config = dict(
    model='image VAE',
    bottleneck='kl',
    encoder_norm='rmsnorm',
    encoder_fused_qkv=False,
    encoder_parallel_block=False,
    encoder_layers=12,
    decoder_block='basic',
    decoder_upsampling='nearest_conv',
    shampoo_beta=0.95,
    steps=6900,
)
Rows from block 10 of the encoder, named by matrix and row number. Rows with one number belong to one attention dimension. Each number is 200 + 20 x the weight over its row's rms, rounded and kept within 0 to 999. All counts start at 0. After the name is the row's rms in percent of the matrix's.
# q: attention query (encoder.blocks.10.attn.q.weight, 192x192), inputs 96-191
# k: attention key (encoder.blocks.10.attn.k.weight, 192x192), inputs 96-191
q.91,090,185,175,219,205,160,215,217,178,205,208,204,256,201,222,223,207,209,217,200,159,198,195,192,224,187,206,219,223,230,218,229,194,186,176,220,181,207,192,219,226,233,224,211,193,153,222,188,253,235,203,196,174,153,227,201,201,187,171,210,194,222,186,205,200,204,190,211,190,179,173,187,209,207,220,214,184,169,226,216,185,174,211,220,224,186,217,188,199,220,189,217,194,187,176,199,183
k.91,102,219,228,210,238,223,231,173,224,169,172,188,216,213,187,220,221,217,192,181,164,223,187,199,218,155,188,204,194,236,189,157,206,205,187,225,157,195,215,204,183,184,194,186,212,199,215,209,226,203,191,198,181,212,228,196,211,163,180,175,201,216,203,219,214,209,171,192,169,185,208,198,226,207,206,201,203,161,182,262,203,231,191,175,197,206,225,199,190,228,200,180,215,232,199,182,164
q.92,095,197,193,196,216,194,190,216,228,154,212,187,199,143,204,220,202,237,187,173,225,217,226,201,176,197,211,211,248,192,226,216,194,192,232,156,228,177,208,200,196,196,212,210,182,210,206,174,189,221,207,180,187,219,204,202,205,201,211,213,190,236,236,224,191,170,154,193,194,212,204,198,188,176,176,210,185,193,242,171,189,190,187,219,184,182,245,192,215,219,221,208,183,216,191,206,178
k.92,086,183,170,177,235,228,186,172,160,153,210,190,219,190,191,188,218,221,176,187,217,213,182,187,217,210,213,232,170,170,234,182,181,171,229,185,207,189,210,204,217,216,188,175,200,215,165,181,175,194,199,234,207,185,225,209,207,217,224,215,220,217,219,177,199,197,178,236,173,224,172,191,149,216,203,247,198,211,185,207,232,220,247,193,213,198,201,189,208,184,201,234,199,196,153,196,212
q.93,091,173,189,178,199,200,211,197,180,179,198,208,197,170,189,185,192,229,191,216,194,149,219,200,198,199,226,165,189,205,204,209,163,215,234,220,219,195,231,236,215,203,200,189,204,226,252,176,187,223,211,192,221,193,176,214,245,194,201,212,220,197,205,226,210,182,178,220,210,213,200,201,234,206,224,203,171,201,225,255,179,182,220,212,193,217,203,189,202,193,208,215,167,184,174,219,243
k.93,082,218,174,173,230,192,204,170,206,176,205,176,196,242,227,220,177,182,189,198,225,182,185,218,191,189,182,186,185,207,209,155,200,194,202,187,196,215,197,235,234,197,203,174,212,210,176,179,188,209,201,164,209,215,180,227,227,161,196,213,202,214,202,203,204,206,173,205,211,213,161,196,198,198,211,178,195,185,205,221,172,212,189,209,152,206,224,200,214,166,210,236,204,229,188,192,214
q.94,095,207,222,236,197,193,218,182,236,209,206,196,162,184,175,212,188,193,186,197,189,189,222,190,197,174,177,217,182,229,204,168,220,172,217,178,169,223,208,184,221,228,202,192,210,181,186,208,206,223,210,189,196,177,178,201,210,168,195,196,226,237,187,224,216,200,187,166,224,237,170,190,198,180,198,231,179,210,187,193,223,191,199,198,194,204,189,187,192,190,188,190,226,182,179,182,207
k.94,101,186,163,183,195,217,169,196,191,210,220,213,212,227,207,178,233,212,211,192,174,241,189,188,191,217,196,167,195,186,201,181,156,203,150,203,196,216,169,197,190,183,186,195,233,187,198,248,160,164,205,169,179,209,189,189,223,204,206,197,206,187,205,212,186,198,223,195,195,228,187,215,214,158,215,183,227,222,161,216,206,193,195,180,190,205,226,225,180,209,202,202,186,215,181,185,176
q.95,092,200,179,227,232,207,185,241,198,266,190,197,192,204,205,237,208,232,175,211,200,222,213,198,205,187,207,208,221,217,170,193,223,195,190,202,183,190,181,207,224,179,212,204,222,192,217,225,189,224,182,188,202,170,209,178,207,221,172,235,211,202,195,213,180,182,194,184,209,234,222,219,193,201,195,179,213,146,203,228,219,222,201,184,207,180,222,191,218,195,185,174,203,202,210,205,208
k.95,100,170,194,200,193,179,190,172,194,202,191,207,188,170,215,218,165,196,190,224,195,230,188,202,205,210,198,208,216,202,157,197,178,200,192,140,189,197,162,184,190,192,208,201,209,168,190,238,205,230,190,212,236,220,169,177,194,223,240,170,219,193,194,189,193,173,196,203,177,196,183,225,208,220,222,215,215,178,211,220,211,230,201,206,254,214,216,185,216,221,218,200,216,178,216,174,224
q.96,150,189,234,203,181,203,213,223,182,212,185,199,188,214,207,187,201,221,184,229,237,215,225,199,201,170,214,183,207,203,185,201,226,208,207,188,194,199,208,240,192,247,195,185,194,234,207,189,161,225,217,186,215,198,173,240,190,187,176,226,202,213,207,224,193,241,204,230,225,212,249,231,221,226,193,199,219,212,181,179,190,212,209,210,186,229,158,218,163,218,199,201,215,218,207,181,191
k.96,117,186,192,183,213,181,191,214,182,192,190,184,197,235,200,210,162,207,191,205,201,173,183,198,198,201,221,213,197,195,253,197,232,240,202,209,227,202,209,214,223,224,183,193,205,199,215,212,194,192,212,206,213,189,193,169,199,183,171,218,200,211,199,178,201,208,206,180,208,223,238,204,133,209,221,207,156,205,188,176,202,147,221,186,225,177,240,199,169,209,175,190,224,230,198,186,193
q.97,097,198,158,172,211,195,230,213,211,200,198,194,203,190,192,200,186,178,205,224,192,172,220,187,207,240,178,252,198,201,216,192,210,220,237,212,246,231,187,192,219,163,201,197,205,207,198,197,177,239,173,174,211,215,234,209,193,224,154,199,218,185,184,236,225,215,203,184,203,181,210,211,185,207,183,179,189,214,173,193,217,205,224,194,213,187,245,229,204,144,215,186,224,199,174,196,218
k.97,099,219,223,256,197,200,206,165,193,199,198,205,209,178,225,203,203,195,197,178,201,222,209,213,165,199,184,222,193,178,181,210,228,222,199,176,216,229,198,177,214,200,201,222,199,206,185,174,225,194,220,174,202,219,217,250,168,221,195,206,211,199,208,179,186,220,213,220,178,202,182,197,186,224,201,195,231,209,200,208,213,228,237,188,217,187,156,174,211,188,216,195,213,172,221,192,190
q.98,092,186,226,209,185,214,212,196,187,204,154,197,206,170,209,174,214,192,194,181,186,190,209,204,153,184,228,204,201,221,208,179,199,204,249,179,194,182,220,193,222,214,160,164,197,218,218,198,168,224,191,212,228,214,182,191,233,190,230,202,183,186,187,199,196,205,187,188,192,232,180,212,214,226,197,256,222,249,195,206,248,185,191,228,202,239,166,226,178,221,170,208,227,206,211,178,221
k.98,097,167,182,248,216,233,230,226,179,189,232,193,205,196,189,236,224,191,196,200,213,181,202,183,257,217,175,172,223,209,222,217,191,190,196,217,184,222,203,172,208,187,178,203,193,248,197,221,230,229,218,201,207,194,220,193,185,196,189,223,195,204,208,220,186,201,227,215,189,215,224,219,228,187,204,204,199,191,173,197,191,216,206,213,207,224,197,201,236,170,210,181,194,186,209,222,204
q.99,094,190,228,174,191,215,172,202,164,185,197,235,204,206,206,200,219,209,145,181,208,168,191,245,206,211,215,235,207,205,205,177,201,196,192,216,217,180,201,165,218,177,214,252,214,194,185,196,199,209,202,216,244,249,202,238,210,211,199,197,206,174,148,197,189,186,218,206,188,175,186,207,193,231,219,223,216,199,163,187,195,210,185,246,181,196,218,210,196,182,209,213,196,190,201,183,204
k.99,101,210,184,215,232,164,227,198,171,182,152,198,215,216,224,198,189,205,213,233,221,196,216,200,198,191,214,186,206,177,211,225,187,215,197,185,187,212,209,174,214,190,188,171,196,197,187,238,188,198,212,184,161,212,202,207,190,210,187,179,211,202,203,198,172,189,193,271,185,215,186,192,182,215,230,218,216,199,203,210,212,186,207,194,210,200,208,198,186,195,230,169,199,179,223,235,194
q.100,097,217,227,206,224,157,232,184,235,219,188,197,199,200,204,213,198,209,200,209,200,189,214,182,200,180,199,183,193,169,218,194,223,211,197,204,179,171,205,213,180,192,162,204,217,199,219,207,201,227,210,207,207,180,198,182,185,160,247,184,230,170,198,213,181,169,236,237,213,197,269,198,220,224,183,191,236,179,189,215,187,199,220,217,195,208,221,184,209,211,201,185,151,188,192,224,211
k.100,098,173,182,203,174,210,195,233,164,183,202,218,192,202,211,178,221,210,258,198,205,185,195,211,200,201,184,201,255,194,173,193,190,172,240,197,225,206,222,194,216,210,202,237,217,215,176,201,177,190,210,172,188,172,205,183,222,171,149,194,217,223,204,197,204,213,173,195,213,171,167,177,190,204,193,221,228,240,188,192,204,209,203,215,225,227,207,183,237,180,203,205,209,155,195,173,231
q.101,103,176,178,192,237,191,211,203,200,193,228,186,194,171,210,178,191,203,176,218,191,196,203,196,221,186,181,196,205,177,214,191,210,174,194,186,197,204,159,179,242,218,203,188,217,216,233,222,226,230,190,223,166,229,185,172,261,210,237,204,195,201,180,210,177,215,195,184,201,232,223,223,205,199,206,184,163,221,209,178,213,188,209,216,205,175,174,226,165,233,196,217,213,187,205,148,181
k.101,104,204,229,202,220,194,176,227,182,195,188,177,207,205,200,198,206,191,213,208,157,220,211,177,184,208,178,184,176,176,234,184,184,227,172,214,214,178,222,177,239,207,187,199,211,170,187,242,205,203,212,146,197,169,230,220,177,198,230,207,208,205,154,198,215,195,222,205,191,201,192,207,216,217,201,185,185,211,211,234,192,186,199,184,201,221,207,181,227,195,221,199,176,209,224,226,176
q.102,099,186,177,148,207,162,208,195,190,181,222,173,227,223,225,191,213,160,188,202,174,216,190,203,187,210,145,196,195,222,204,208,192,182,228,205,195,165,224,219,200,219,200,194,207,222,211,210,205,198,163,220,209,193,203,210,191,182,193,184,243,178,231,168,212,214,216,209,163,217,233,213,223,239,223,162,187,170,203,169,193,197,206,198,231,204,196,206,188,201,166,208,217,175,183,214,174
k.102,114,224,189,231,220,214,196,193,232,181,218,213,192,198,215,234,230,216,217,215,203,213,191,195,216,185,229,196,206,196,154,194,189,206,205,150,223,210,188,180,194,180,186,185,215,183,205,203,235,208,201,182,210,202,190,161,206,177,208,174,188,205,200,214,191,177,196,165,203,190,169,212,184,208,214,211,200,203,239,210,199,176,204,186,166,205,181,197,241,159,215,235,208,215,172,203,209
q.103,106,210,218,201,197,208,224,201,172,205,210,185,151,170,225,204,216,178,174,247,212,205,144,201,198,195,234,200,209,204,223,204,191,154,224,158,207,205,201,206,192,188,206,209,185,182,227,233,159,192,215,211,186,151,172,190,179,196,202,208,195,183,228,181,169,161,164,181,191,197,210,218,202,197,181,197,186,190,179,217,188,193,212,209,235,196,167,211,186,190,215,220,219,203,211,216,234
k.103,108,230,198,216,222,195,171,222,202,214,183,207,233,204,191,216,161,215,167,195,167,216,183,180,208,185,189,190,172,190,197,209,209,190,200,195,242,168,232,185,225,194,230,179,208,183,191,212,199,178,212,171,187,187,186,198,239,186,203,205,187,215,181,227,161,231,218,219,169,190,201,193,195,214,190,214,196,188,167,192,201,190,211,189,208,214,189,211,208,197,201,227,239,157,209,216,180
q.104,096,200,244,192,221,169,203,221,182,237,202,173,220,164,210,173,154,189,169,205,198,193,228,204,232,223,200,193,200,201,200,193,205,186,185,186,187,199,178,207,205,202,187,179,219,192,202,211,180,228,195,224,180,207,235,184,201,166,193,212,187,161,218,232,192,205,173,163,230,196,215,193,235,193,212,163,210,175,213,237,185,207,166,252,216,233,201,221,201,206,195,191,204,182,177,155,202
k.104,103,219,197,209,199,179,195,198,197,212,218,186,249,212,198,168,206,229,198,210,191,195,204,184,169,182,220,191,174,215,214,187,200,184,187,200,175,198,224,154,209,193,188,194,183,228,218,179,182,191,246,160,190,173,176,220,241,195,218,182,220,221,134,206,207,220,206,180,229,186,198,248,193,203,213,200,194,189,210,177,189,181,217,154,174,206,219,220,197,205,200,166,247,206,208,220,183
q.105,092,198,130,265,225,197,176,214,181,196,163,185,226,175,200,183,196,212,180,181,210,263,202,209,207,192,221,203,171,198,168,194,191,204,175,191,209,191,180,210,257,184,176,222,195,230,225,187,163,185,185,203,202,203,217,217,175,202,196,196,181,200,222,196,190,217,216,176,200,207,176,203,212,197,236,177,187,203,181,211,253,192,180,204,197,203,193,151,192,205,215,209,200,210,232,234,177
k.105,099,193,228,208,173,184,203,211,197,208,203,187,169,215,161,230,229,162,184,184,185,203,181,191,187,229,159,176,206,222,212,184,201,198,182,200,193,210,202,208,187,221,225,201,184,163,231,202,216,215,179,152,183,245,200,212,225,211,163,196,199,196,199,180,222,138,192,192,205,175,221,229,137,197,166,221,224,201,190,199,220,191,230,206,172,207,231,217,177,226,160,186,219,200,202,186,218
q.106,101,186,235,194,242,191,193,189,198,206,177,168,182,167,204,199,198,164,196,228,213,196,185,192,188,173,197,238,194,168,214,205,193,210,221,181,187,197,185,200,175,211,226,250,197,220,221,182,188,245,212,227,203,178,196,211,185,258,194,191,209,209,180,200,204,210,207,192,194,179,212,204,200,200,197,210,161,203,190,203,156,192,197,178,217,218,232,178,210,194,195,211,218,216,191,175,221
k.106,099,214,178,197,189,203,203,228,193,206,197,214,211,166,188,202,166,200,183,187,190,193,191,212,234,161,191,213,210,229,188,207,181,184,269,175,200,184,211,190,188,224,200,195,156,170,189,218,219,172,188,177,170,164,221,190,198,169,181,218,197,170,191,215,236,202,173,196,185,200,167,213,227,179,236,227,185,195,201,204,206,213,212,219,144,195,200,230,202,204,242,194,190,201,172,220,224
q.107,099,197,217,168,155,191,174,146,206,240,193,247,206,204,176,178,207,209,203,162,188,209,191,213,170,180,219,207,155,243,197,203,179,193,219,203,199,249,175,186,199,202,212,190,194,190,148,207,224,214,219,208,185,231,193,185,210,190,191,183,163,234,180,185,188,222,183,197,189,203,202,236,223,197,192,197,206,195,201,195,205,213,181,190,187,180,169,210,200,221,198,211,182,205,200,206,225
k.107,106,200,187,237,236,179,218,178,191,213,218,202,213,198,190,204,210,204,167,228,190,235,212,200,199,211,186,194,196,203,159,199,200,212,188,202,213,197,202,177,240,229,211,213,210,196,195,214,225,196,190,219,205,205,192,206,213,206,203,234,200,206,233,197,175,169,170,211,220,181,176,187,221,154,140,181,211,220,227,203,222,203,218,190,193,180,152,210,203,189,191,223,198,181,215,151,217